Weights of a small audio embedding model.
Training: adamw at rate 0.0012, batches of 128, held-out accuracy 94%.
Data: trained on synthesised sound scenes: up to three everyday sounds over a background, 70.8 epochs.
Rows from block 5 of a small audio embedding model, named by matrix and row number. Rows with one number belong to one neuron. Each number is 128 + 24 x the weight over its row's rms, rounded and kept within 0 to 255. All counts start at 0.
After each neuron's rows are labels from the 100 clips, of 14976, where the neuron reaches its highest value: "loudest" is the band of the loudest frequency at the time of the peak. Only what is clearly more common there than usual is listed. The data: synthesised sound scenes: up to three everyday sounds over a background.
# fc1: MLP up (model.blocks.5.mlp.fc1.weight, 1152x192), inputs 96-191
# fc2: MLP down (model.blocks.5.mlp.fc2.weight, 192x1152, transposed), outputs 96-191

fc1.102 [183 151 134 113 101 205 152 121 146 187 126 117  72 135 127 122  98 135 136 131 103 145 132 116 137  87 174 123 146 140  99 155 118 114 136 163 100 142 147  73 120 146 114 156 115 148 115 112 152 164 114 107  82 104  92 124 130 168 150 110 157 116 145 140 127 137 119 147 166 143 118 141 165 121 153 152 104 146 129  84 174 142 143 125  84 105 139 186 131 106 137 132 125 122 140 142]
fc2.102 [176 138 173 109 115 143 142 139 158 144 165  96 132 155 135 125 122 130 147  83 107 105 142 158 151 106 160 121  89 170 115 143 130 152  95 136 142 143 114 126  99  91 150 129 117 166  71  85 135 122  99 109 118 116  95 160 118 173 176  92 164 134 159 132 116 107 129 179 143 100 176 101 133 140 123 153 110 126 136 122 178 112 149 108  93  91  93 159 119 154 124 158 106 150 152 137]
loudest: 250 to 500 Hz

fc1.225 [159 145 110 150 125 142 143 155 104 138 146 106 121  99 165  91 120 164 120 163 111 125 142 117 112 100 133 139 136 167 142 100 189 139  93 172 109 139 110 146 136 128 161 156 157 145 133 138 116 133  89  80 155 122 148 127 139 139 175 134  99 123  96 143  83 149 155 142 124 132 133 147 147 168 123  93 102 117 143 126 129 134 144 175  83 141 135 128 102 157 109 153 109 130 151 112]
fc2.225 [121 147 117 110  98 148 118 125 121 125 109 142 135 125 143  96 125 161 125 112 186  93 189  90 102 151 134 155 147 170 156 118 121 112 131 130 102 110 134 167 102 151 131 170 119  86 127 144 115 139 138 116 118 121 138  96 121 155 139 143 122 161  70 119 140 145 149 148 116 146 119 109 148 125 116 152 114 117 169 125 129 129 125 198 116 157 135 152 123  85  99 167 113 119 153 132]
loudest: 1000 to 2000 Hz; 2000 to 4000 Hz

fc1.85 [130 131 162 127 114 110 167 151 145 148 124 100 167 137 162 121 117 126 146  78 118 172 142 167 148 137 143 150 113 131 167 155 104 123 168 118 150 136 166 153 117  98  84 132 140 164 132 161 134 111 111 134 155 156 180 154 133 116 144 128 123 173 114 104 134 130 167 104 115 133 136 125 153 127 114 101 166 124 150 145 150 104 149 112 115  82 127 123 141 146  73 124 125 138 152 155]
fc2.85 [137 136 160 162  96 127 131 120 142 144 165 116 160 146 152 162  75 124 127  79 116 155 169 178 120 147 103 130 109 138 158 149 115 136 165 118 106 120 141 140  89  93  85 123 116 153 106 136 129  83  96 108 103 127 168 142 141 151 142 108  83 162 122 137  93 119 156  65 111 153 145 129 137 155 112 107 124 149 180 166 121 114 159 118 115 131 105 115  96 160 106 127 138 121 116 149]
loudest: 250 to 500 Hz

fc1.458 [140  88 126 133 131 129 130 111 123 139 128 150 120  64 165 128 101 141 100 146 130  89 120  94  95 132 111 147 127 147 146 146 145 128 114 134 146 144 169 153 149 118 143 169 132 113 123 133  99  90 117 136  80 127 127  97  96  92 171 111  97 162 119 123 117 149 101 136 135 154 134 120 147 126 132 148 131  57 135 123 144 145 116 163 104 136 140 121 142 110 111 163 132 175 120 106]
fc2.458 [141 111 101 154 105 134 141 112 120 154 109 167 114  99 139 138 114 125 120 164 105  91 127 114 122 132 120 146 138 122 138 154 139 116 143 173 160 154 160 139 152  94 133 171 113 135 136 144 114 110 120 171 108 113 143  86 126  89 142 142 103 154 117 155 136 153 101 126 139 145 125  99 134 106 133 100 148  80 107 149 143 136 106 156 101 162 170 107 149 119 144 145 146 144 123 106]
loudest: 4000 to 8000 Hz

fc1.763 [130 198 128  89 102 154 116 162 161 114 110 121 144 140 149  95 171 137  73 116 141 145 118 154 114 174 117 116 128 169 163 139  98 116 121 131 114 145 113 155 130  91 132  79 124 143 110 123 147  88  87  99 152 117 146 179 154 123 160 151 100 165 115  99 102 159 147 147 139 137 162 140 105 141 105  92 135 181 128 136 170 125 137 159 147  66 124 129  97 136 125 144 150 154 109 137]
fc2.763 [155 137 101 164 100 140  97 128 106 124 132 136 173 126 126 107 123 138  93  97 106 123 135 141  97 140 107 119 121 165 155 152 132 135 154 156  91 117 158 142  90  96  99 141 143 125 108 115  97  91  82 106 156  93 175 141 145 125 154 141 105 183 104 114  96 179 139 116 138 137 137 176 151 113 101 102  82 139 155 110 145 164  99 174 125  91 156  90 136 140 115 122  88 162 108 157]
loudest: 250 to 500 Hz

fc1.597 [106 163  98 112 105 141 126 133 108 116 116  85 145 133 150 123 164 145  75 129 142 111 131 154 118 158 117 119 146 155 157 130 120 130 140 122  99 119  94 140 168 129 137 107 144 152  99 124 128 121 129  74 150 144 128 118 138 114 177 157 143 140  80 115 116 139 122 122 153 133 111 158 128 120 130 141  89 177 100 125 111 134  89 150 158  92 146 159  90 138 116 120 151 117 125 100]
fc2.597 [162 129 102 156 103 137 118 117  88 128  87 112 147 172 155 138 136 155  95 109 188 114 168 133 123 152 122 100 132 139 145  94 120 172 149 109 118 133 159 170 108 166  81 125 135 114 131 135 147 134 123 116 123 133 123 143 135 119 150  91 111 170  88 136 103 132 106  95 151 159 154 146 138 122 110 136  91 140 150 134 165 124  90 129 110 121 120 174 107 113 120 101  84 105 119 138]
loudest: 1000 to 2000 Hz

fc1.456 [132 142 152 132  94 113 144 117 124 151 102 119 129 107 165 131 145  86 114 129 108 124 121 153 113 137 162  99 112 144 127 128  85 146 156 145 135 138 126  73 119 110 152 137 159 169  95 142 113 160 160 150 144 146 175 171 136 127 129 145 150 140 112  82 102 150 138 148 125  70 143 148 104 141 136 104 122 136  93 125 109 144 127 141 150 116 161 130 112 128 137 168 140 154 144 181]
fc2.456 [105 171 115 143 118  70  99  91 142 107 116 130 129  89 129 123 151 102 138 100 119 126 131 107  92 169 154 114 131 139 154 105  92 136 195 104 142 116 123 122 152 102  97 122 122 142 137 175 115 130 106 124 133 150 164 128 110 112 139 134 136 142  97  87 134 171 143 155 126 119 115 190  99  88  81 122 163 153 132 100 105 132 156 134 140 118 109 107 151  99 139 171 125 160 124 135]
loudest: 500 to 1000 Hz

fc1.552 [134 146 102 141 114  99 122 133 103 127 141 172 119 169  73 121 152 172 145 120  96 167 170 121 152 139 139 131 119  78 107 134 131 109 120 160  84 121 106 132  82 103 124 121 130 140 122  89 134 162 110 146 125 120 157 158 154 111 102 158 163 118 135 106 168 103 120 144 117 117 145 121 161 120 117  91 140 159 150 162 164 121 134 109 153 123 153 141 122 134 120 121 135  98 122 144]
fc2.552 [110 122 151  92 110 142 168 108 127 147 155  30 141 137 139 135 168 107 161 125 148  89 124 146 157 152 123 118 139 227 147 118 156 138 140 146 111 133 132 130 123 135 124 117 114 128 114 132 122 119 135 157 126 167 123 101 124 157 178 133 134 147 142 105 107 166 116 142 140 149 148 175 128  94 146 145 131 120 112 123 125 126 124 167 127 104 105 144 120  92  94 132 114 160 122 136]
loudest: 250 to 500 Hz

fc1.375 [120 141 159 122 109 127 139 147  90 118 110  52 144 143 179 107 144 121  79 121 140 137 156 150 137 138 138 126 156 168 142 154 109 129 170 133 102 108 148 146 119 121 138  98 137 140 124 154 113 112 143 100 133 158 128 156 116 147 161  92 152 163 100  83  96 126 141 116 142 104  60 129 150 131 114 131 109 135 118  92 120 154 108 125 151 117 135 156 107 151  97 133 133 104 109 110]
fc2.375 [100 111 123 142 109 146  94 112 102 165 128 112 148 126 134 167 116 102  95 115 134 120 137  93 144 136 105 100 109 122 140 142 119 112 157 105 117  91 124 120 131 158 107 120 123  92 147 172 139 129 152 145 146 137 120 121 110 133 119 138 179 132 153 120 113 134 143 115 143 130 109 133 179  97 129 175  99 150 148  68  81 149 104 104 144 141 120 135 128 123 149  91 132  85  88 109]
loudest: 2000 to 4000 Hz; 4000 to 8000 Hz

fc1.547 [112 117 158 136 121 122 124 105 114 109 142 124 152 122 122 170 122 150 128 100 141 154 171 132 124 132 138 145 159 171 159 111 108 128 130 133 149 136 128 115 151 146  99 124 156 160 157 156 156 166 178 127 106 156 104 101 122 154 129  79 129  97 131 120 123 110 128 161 114 153 142 200 154 134 121 116 130  88 118 121 167 163 106 117 125 111 113 142 139 163 129 184 141 144 135 167]
fc2.547 [119 116 104 129 132  81 118 122 111 143 143 159 120 114 153 142  98 156 161 162  95 118 141 115  97 128 134 149 134 193 175 124 125 132 121 133  71 129 124  90 140 141 157 111 139 173 143 108 134 140 179 128 104 134 112  87  82  81 138 151 113 129 124 104 122 148 102 140 131 125 153 165 131 143 155  98 121  98 151 101 130 141 112  85  79 105 123 148 130 127 156 140  92 166  97 163]
loudest: 2000 to 4000 Hz

fc1.563 [160 122 126 114 151 106 134 128 138 115 144 139 142 120 156 107 109 140 128 131 158 126 108 160 113 104 102 180 134 130 119 100 126 156 110 109 139  89 141 161  95 145 123 116 168 107 153 135 113 162  93 119  92 183 114  94 177 163 113  87 161  87 128  93 140  81 100 129 168 158 113 146 114 132 113 141 125 132 108 149 116 117 123 128 141 141 106 115 121 128  86 109 115 135 163 146]
fc2.563 [164 163 104  91 147 114 109 109 128 142 164  86 136 156 140 145 142 120 116 101 125 129  88 158 157 154 154 147 121 168 141 122 128 196 148 140 123 141 132 113 113 123  99  84 143 152 147 116 130 168 103 124 104 169 128 149 117 145 170 133 147 110 126 115 130 120  91 120 160 156 158 142 100 130 127 144 108 136 120 154 164 133 169 154 134 132  90 135 133 144 101  82  97 115 116 162]
loudest: 4000 to 8000 Hz

fc1.694 [129 138 143 113 133 185 155 152 130 128  79 106 121 101 130 105 113 154 125 144 110 169 117 141 144 113 174 162 122 125 103 130 131 133 123 141  95 144 136  82  89 166 129 144 102 155 148  98 195 131 102  81 101 101 117 121 131 138 145 120 101 175 134 106 108 112 132 183 181 148  78 161 143 128 130 157 150 142 161 120 147 144 128 165 123 124 102 162 120 163 126 134 128 163 142 123]
fc2.694 [139 139 157 114  86 141 135 123 119 147 152 124 122 165 130 168 118 135 151 103 142  98 155 166 154 121  94 116 135 133 112 109 135 103  85 143 116 114 130 117  83  95 149 166 122 136  88  96 115 138  99 138 117 108 103 113 123 204 173 142 140 131 153 128 120 103 116 155 121 125 138 116 137 145 172 179  98 146 122 126 153 120 137 133 160 139 130 149 114 100 101 151 120 165 140 152]
loudest: 250 to 500 Hz

fc1.734 [114 120 152 108 155 138 152 128  99 120 113 108 101  90 164 147 118 102 153 166 125 143 124 149  93 117 163 174 164 141 168 132 109 170 141 122 136 143 156 136 150  93  99 118 151 144 138 178 148 177 111 127  93 133 122 179 143 139 162 106 110 111 115 110  93 146 168 122  94 132 124 131 154 123 127 125 133  85 134 154 142 160 113 166 102 155 113 160 112 164 138 172 133 145 139 122]
fc2.734 [133 136 127 149 118 143 122 111 148 139 133 138 130 120 145 137 132 118 145 151 124 144 184 107 100 163 128 123 115 166 138  97 132 149 142 141 125 101 143 164 162 109  53 129  98 130 172 170 118 127 168 155 129 105 125  73 102  80  99 142 109 182 114 125 123 159 136 105 118 135 161 138 112 124 132 110 155 110 146 157 116 142 151 128  81 144 143 144 124  88 152 111 114 116 106 123]
loudest: 2000 to 4000 Hz

fc1.646 [111 160 136  92 121 142 164 152 116 132 118 108 143 147 116 129 114  98 113 116 104 128 131 157 105  83 138 140 132 158 108 145 149 150  91 139 119 153 172 139 205 114 112  96 142 135 128 151  97 138 171 103 133 144 113 115 147 161 182  82 131  87 111 133  99 135 127 177 138 113 143 133 120 195 150 145 132 148 142 147 133 158 111 132  85 114 118 157 125 171 122 113 113 132 120 110]
fc2.646 [140 144 162 123  93 134 176 145 160 178 148 122 114 142 160 159  83  81 153 111 108 129 143 137 170  99 149 153 111 179 125 164 160 149 113 135 159 151 173 137 118 107  92 129 139 179 105 118 143 142 141 146 109 169 113 140 157 156 136 111 120 102 111 146 126 154 143 147 122 103 133 116 133 177 168 144 159 115 151  93 168 120 123 167  78 107 120 145 100 121  94 125 125 105 120 121]
loudest: 500 to 1000 Hz